config.toml
model = "image embedding model"
dataset = "gratings and oriented noise at many angles and scales"
train_examples = 197500
image_size = 32
crop_scale_min = 1
horizontal_flip = false
targets = ["kind"]
num_classes = 6
embedding_dim = 128
arch = "vit"
norm = "layernorm"
norm_position = "pre"
activation = "silu"
mlp_ratio = 4
head_dim = 48
fused_qkv = true
bias = "all"
qk_norm = false
parallel_block = false
inner_norm = false
patch_size = [2, 2]
layers = 12
width = 192
positions = "learned"
pooling = "attention"
am_softmax_margin = 0.2
am_softmax_scale = 16
init = "trunc_normal_002"
residual_init = "none"
optimizer = "adamw"
lr = 0.0015
beta1 = 0.9
beta2 = 0.95
eps = 1e-06
adaptive_grad_clip = 0.05
ema_decay = 0.995
steps = 9200
batch_size = 128
epochs = 6.0
lr_schedule = "cosine_restarts"
final_lr_fraction = 0
warmup_steps = 920
weight_decay = 0.1
Rows from block 7 of a small image embedding model, named by matrix and row number. Rows with one number belong to one neuron. Each number is 500 + 50 x the weight over its row's rms, rounded and kept within 0 to 999. All counts start at 0. Numbers have three digits each.
After each neuron's rows are labels from the 100 images, of 14976, where the neuron reaches its highest value: "top examples" is what is common among them; "colour at peak" is the nearest of a few named colours to the mean colour under the peak. Only what is clearly more common there than usual is listed. The data: gratings and oriented noise at many angles and scales.
# fc1: MLP up (model.blocks.7.mlp.fc1.weight, 768x192), inputs 96-191
# fc2: MLP down (model.blocks.7.mlp.fc2.weight, 192x768, transposed), outputs 96-191

fc1.41:541498555458561423559538407432549488489514537400453568478471576528466495458445509472458478471445504483511503493432570552545549470565420539399523512522450451559565439511535559515442484530483509550479515461574460449599518460516603566551467488463504357514472501492542509517506597402611566527
fc2.41:465534473437516491529453547603523511427490587546504405392543460511508619499510523604637504507512591446587487416566435476464553503479437547499522541416529436471538500487468419418540475452475454570487525544605481464519574563478410440514589508582657583512483498545526463491479525557512468539
top examples: dashes
colour at peak: brown

fc1.585:556448539549574559530546520408447532496532527484537446525465522468474537521535466467537470424493499320547576423529492479553633481515509521532490510620461537528496438452584516445467536527540443493461522417537464464593512476465519420514584389472577514547446568479362545563534409557496446483
fc2.585:452567506560417464519531474563543516602485519468479441495512485537483417483539408571513593476538488546506461472537453478518478504503478509467478548447524547574588496498463466514415491484428563561524522504531539580497541459518507473567456555548494523479532519472527440537438570486454513529
top examples: dashes; coloured
colour at peak: purple

fc1.551:442508588445506488543468426453520454586394483414523482455522469540541491492490436534465478476515520339467485638515495404533524464505529574460564527490422531527530510483526596445553407437429534596504547498500539498551559446528475558461440399444441458494453443534512480460518325514462523506
fc2.551:446445538424526515444453467476528462442455548454507444428496500498487471465383423503451486493500546579554410518506427476495555546485494476437465427391412513406535495493404447523475471489557534508531473531556512523521493543511544388443529499532512621532562520558508510455474523520502529511
top examples: dashes; noisy; very fine
colour at peak: black; purple

fc1.412:450537595511474492484532571470367507535534501490569530525466490572526480494462448529539517577449454377453491580567510407419473542587445419586408602529471491402462576514455576606522507534513458503501487506482547557484441562450500495591599471399610458378482544478462502517500689429505546528
fc2.412:604445466425543532496512462520536479495490497524495440537437552456530561368491547506531519419523453566528524444473535582590525421348562521496618424494500500515565472474419433510509492525478532355462594620586432487576527487512445446526463537567360550545489545465459469530544467563490474441
top examples: coloured; sawtooth grating; windowed patch
colour at peak: cyan

fc1.548:473487473451578534555518501554412479499414495540558555491497518550477579543456460603489486451403498417552529410475421513512523490513479535463616475506473476530543443536451476509479476547487470594521588550471633542467520505480466545524430458520537526446520512602516553443521440581587527444
fc2.548:535548514486553492496452531461499472543647481547471479381560458456521549516463464586457470530525513581515461426501401466497516472565495466506477470475511512456496553506427470452482549601525480414523460471448577526516477490489489539400527461548495505533492472526592503508445502425495504495
top examples: dashes; very fine
colour at peak: brown

fc1.607:467513611428485483482461496546495494483462477477496586484541540434514476417532492483508462432458521430482490484437431404556569508459487519518560435495414415515639499506525526435485490425461557624420512505488478515447478467430517561604483501598535466618553503520485511453576558550445498500
fc2.607:454551488471559432487500554504489508490474526568430532427566491588518549492488587587455420454534577564504486498521595597491527494474443484478534445485550469486465545505547457589483520559495479384549558522552532591532596532504467440500437584445534516421434461498549459482435431542507496551
top examples: sawtooth grating; low contrast
colour at peak: grey

fc1.716:496440506513503451466569447378492475614444491510608501472526466441458516524488442529434482488608472458415542524578544402535463351528541432601596428498581567359484568529492508518504475559500413503446487505458375554539541485505549500453505458458504393521473514514393479460483469578510520505
fc2.716:419510560457495570473543525575532546512446547466568447447582594391421512529481571542485555422524472576535478511539392471458521549580440485461491613434481471454498575522561574475432502524493499486520512466482548526595438531493504477496409492569407531401439536534510450512525420476523531519
top examples: noisy; dashes
colour at peak: brown

fc1.234:541357452529528577497549481521516505489570531446596537522522597422552438469509502487528521437571577421544450584513513488581463405461525464478566413462483501547452437498513439457558479481400511433486520556584529561501573516605486463560502509462545547498513494543408529498505604474497563486
fc2.234:514429438430622521420551481465515484538549383499425567537534471561496513535437465513500443459478499462528444534470494542477539579543548557551479538537481450484502504452469585562531473383495415506590473385477537594512435517538549462511545480529471479511506584465558509543436537486470539527
top examples: square grating; low contrast; very fine
colour at peak: grey

fc1.180:479426505432500548449450531491546440499533568425463499508545493521511515496516506419442584513444408460537523489516454543478462480475446550585510555548347473547473564555510542528506532434523509519441505487541523504524486541472466433643484511494546489527479508555516438548449463463566471432
fc2.180:498474448529529468476421600548573514504433511440503511419535577476506406575570588457447509563587531455464476485463486427521460519536511509500582546513526502566492526536465405509613454535522504473589460490463480449515509430488447552386397386536555557525406489474521540472525494385563567421
top examples: windowed patch; low contrast; very fine
colour at peak: grey

fc1.217:454412452445551595516522494489494456545564510456505471525520494558483513527442453376477482481440490521533507487518472612444505463472452541571495537510439528579408510474490611534534479414457530550464504452498517522564450589531591478549614544512544449537521524527543483594437533492552551450
fc2.217:511533558467559387459481514490523531481452434470489481494465482486555368520557577586459480587496508625450513429485509397474561515469528525477447515482577555504604522439461388545562432564555491498552514541480505406544509437439471520420423408582519525516463544389547467421479443515463483516
top examples: windowed patch; low contrast
colour at peak: grey

fc1.395:539516501547528475555432417442547484598494436513550567529521491532439445460542537478425544484497566334506539465479459437498523509498515443481534521497424483423528503536404533453521503510512499592470536573434534492605435462381486459501471480440510541604472556515449438521479544566463558563
fc2.395:533593458398455483513591434583518532409539498470496408501521535502435477434480551507465591470565482580518517549563465552504588528564453565459456561509500554572468464480470520409493495531525516564478515495604484489523434569570502437569470510495575549496477545538527530489458402514543508582
top examples: dashes; stripes at 60 degrees
colour at peak: brown

fc1.433:523518510483530416518431514464466497581409551503492514545552499494501416469614437451479408527488485365523505555448512468521483432440503467494563468472411515446567422518513636527466400478410467539450519505461418452536491416423557464530486551487511517562503539438509424456531580513503432472
fc2.433:481471515463503518506559386630517443415454471538561402442539460525432545446493574478570450569477562567487415486602500608491520536501463462524489525497498497531547520450465391448508529531516519520503545498500530528491538578483504517572499492449527574570552485468404417492408408549550494480
top examples: dashes; very fine
colour at peak: brown

fc1.81:457478523419449557459510440588420525445568553496486440468409471524579445403518504631556492462572501577494517454550510590528476452388573466500551420558458528557534476466425422520554489502483541394454553612538510491578433536573460505442473543542462551513418535492468423525480508573444444471
fc2.81:503560453456438433461502560488374547613541501438483571521445477563450476610573446484499503532478528450440460524546516400371516491612521423514439632566492448517492502441542528467548462503481417587491437365491481492503509422511558589510570532536575529458509509425541491413485549496565547475
top examples: low contrast; dashes; sawtooth grating
colour at peak: grey

fc1.665:476388545540491543601511468552516484490598515421580493572536585432509472513527476511542470477472591479544486538522523418516444456472414438491589493465477560576418487518533497472569513514405490527525510544563500513517581530540515496602512497458598504539526510509448530470458551479479593479
fc2.665:569479484456606436486551561473438491643507357530467535491451390500485465513462487559464458532513481513494530521448520529493543559561552575536409528592539406428562457403532535461433467461509440524530465459447493611465471445533473438502479538533431491541452563435499520454418516443517514526
top examples: low contrast; square grating; very fine
colour at peak: grey

fc1.97:551565488479535531590525442419546450532424465499513571486522501523501436470563444436475461436488511365456485425527452362518527408506456524537545553475414515561490582490546454520481457560498442596435525396519410488484504443447534469525464494533466455601554497483384430408477463583492431525
fc2.97:532595528557497506464595481550417490527445543566511429474603499452470534482459572638530525498523533511527469493573501523543522510523529497497479528549510508545499500511463434525496480488555535421450609491490603576486489481520556380452598480598454561472394477542570476558458432612509473564
top examples: noisy; dashes
colour at peak: brown

fc1.203:432489499369524519433467460508467588488557475469445437519547490637560479473451420506549483532485498469494530458543579588415568509461518458562502477569508569518498555388430527603502385475554461514556561550492542568557457594540525451498529510484520410530451628468491466539450562479461470444
fc2.203:551585478466473405496504520439428636584467430499510533508447428462500488476538538508506528494474434521446461509532565512455643460482534492496424601517624458421587454398589484448465394525506476519430487474515471475483489477470503525541494589563499550412505540439512500445540454519506498526
top examples: sawtooth grating; stripes at 150 degrees; stripes at 135 degrees
colour at peak: grey

fc1.88:472433474393485568412443545533541471496523582417491496486528495525567519516515503418442601530522431486533518486558464557451481471462486535611503538629342515587450583540467510557493485465516523483471500487531509495553473552466509464601534512499527451550466507557502465555468457446537454437
fc2.88:513465453476553496450433575529582552510452502415448488467556568492522426606536581477432535528558492411485474439482456469513522558518476532532579539536540525546495571477454443535595418532527471519604505446423480440548486442491471469444383418552573543581448541476543500515554507391563539424
top examples: windowed patch; very fine; low contrast
colour at peak: grey

fc1.295:478473513396478595452488510588536472449498572413484463492503516519539523474512501443497627519486416522522537458564470537488481445421463529571519498590336537563479521542465450520506491467519539451431547537536447491568492559469463463587465519495498491511472538570482430579461456491548400437
fc2.295:511476460494527445496441590547565552530462500432481486407563570520491454640541531489423539549575494431470487468483494441517479517609464530488513583512538485504521555508502488521567483511531445563576488433401452454497500448518470502394417427518568537558432512502525549469530506400571561427
top examples: windowed patch; noisy
colour at peak: grey

fc1.399:502392509544506560555514460523531488480596521465619523574544569422482451506524482521538480489501608462555454557536534439528459462494445446454576459428487570555417479492564514475569484478407481510526518567562519546502586516526491512558478482447562506524534509515437542481468589486489587486
fc2.399:540444463439627479441551522487450472591514348511427521520495409517533459504457484567504444510496485511507508471431555536498556563537561582527403508571541424429554455437495540510458525448499438499534485453464484607485471496520488449503454516513451526531415577450500526464457512462478527534
top examples: low contrast; square grating; very fine
colour at peak: grey

fc1.91:478427474419484582425469535536536468521513559399490511479533499536525501505501513421460610500462439472520519494535467587464474454468469543588495542607344518573457549550483550543497517427517542496460516497537516534548483554464515452596513523504522485510486519564508428551462466469550453447
fc2.91:494486456520533451485444577521583555516441520427508501432553583479497482591569581484423518549548520450463466491488489428531485529551520523522588563526547485565499543509472422512592453534512478496621468457457471425506494416486454507375393391565554558556408501470532526490557504407567581431
top examples: windowed patch; very fine
colour at peak: grey

fc1.138:466412489444520619457510499554517462536567510448518475490499491535493523477438425435495512460424495509557500483527481606439482450445472509548511529535426496624405535497483603531525531432469549523457545459546520531534461568537581502557622550515506461524505518571525479613458516523530504447
fc2.138:508555532508519378523470545488555562519441483483500447477505520452526380565588602544449502563495539532419505491481518392504545524524480514454461516470573531459553542442493388519554420577559457531581500522451463392485518434397457545425415437527541520517441526413566505440482455450490532490
top examples: windowed patch; very fine
colour at peak: grey

fc1.147:409527505395460444478488503453563513475448425524538562456477621512442448552531517432437527477454461470538483556510497436577541481563473559524538538524434537551497453534470487457415512473459509492422612439478541436440528484475543490503425471441455444450582542495367513512491421501565461539
fc2.147:514561493487517452468520498470537458502584501599506452465514419503438459423445469527449538566516492406446585460508492425524486511500546519458541440500503514453477492520498502500521448529566540463590477497497535560581482561542505648542522469602550527534500456533637535514503510549516590464
top examples: coloured; dashes
colour at peak: purple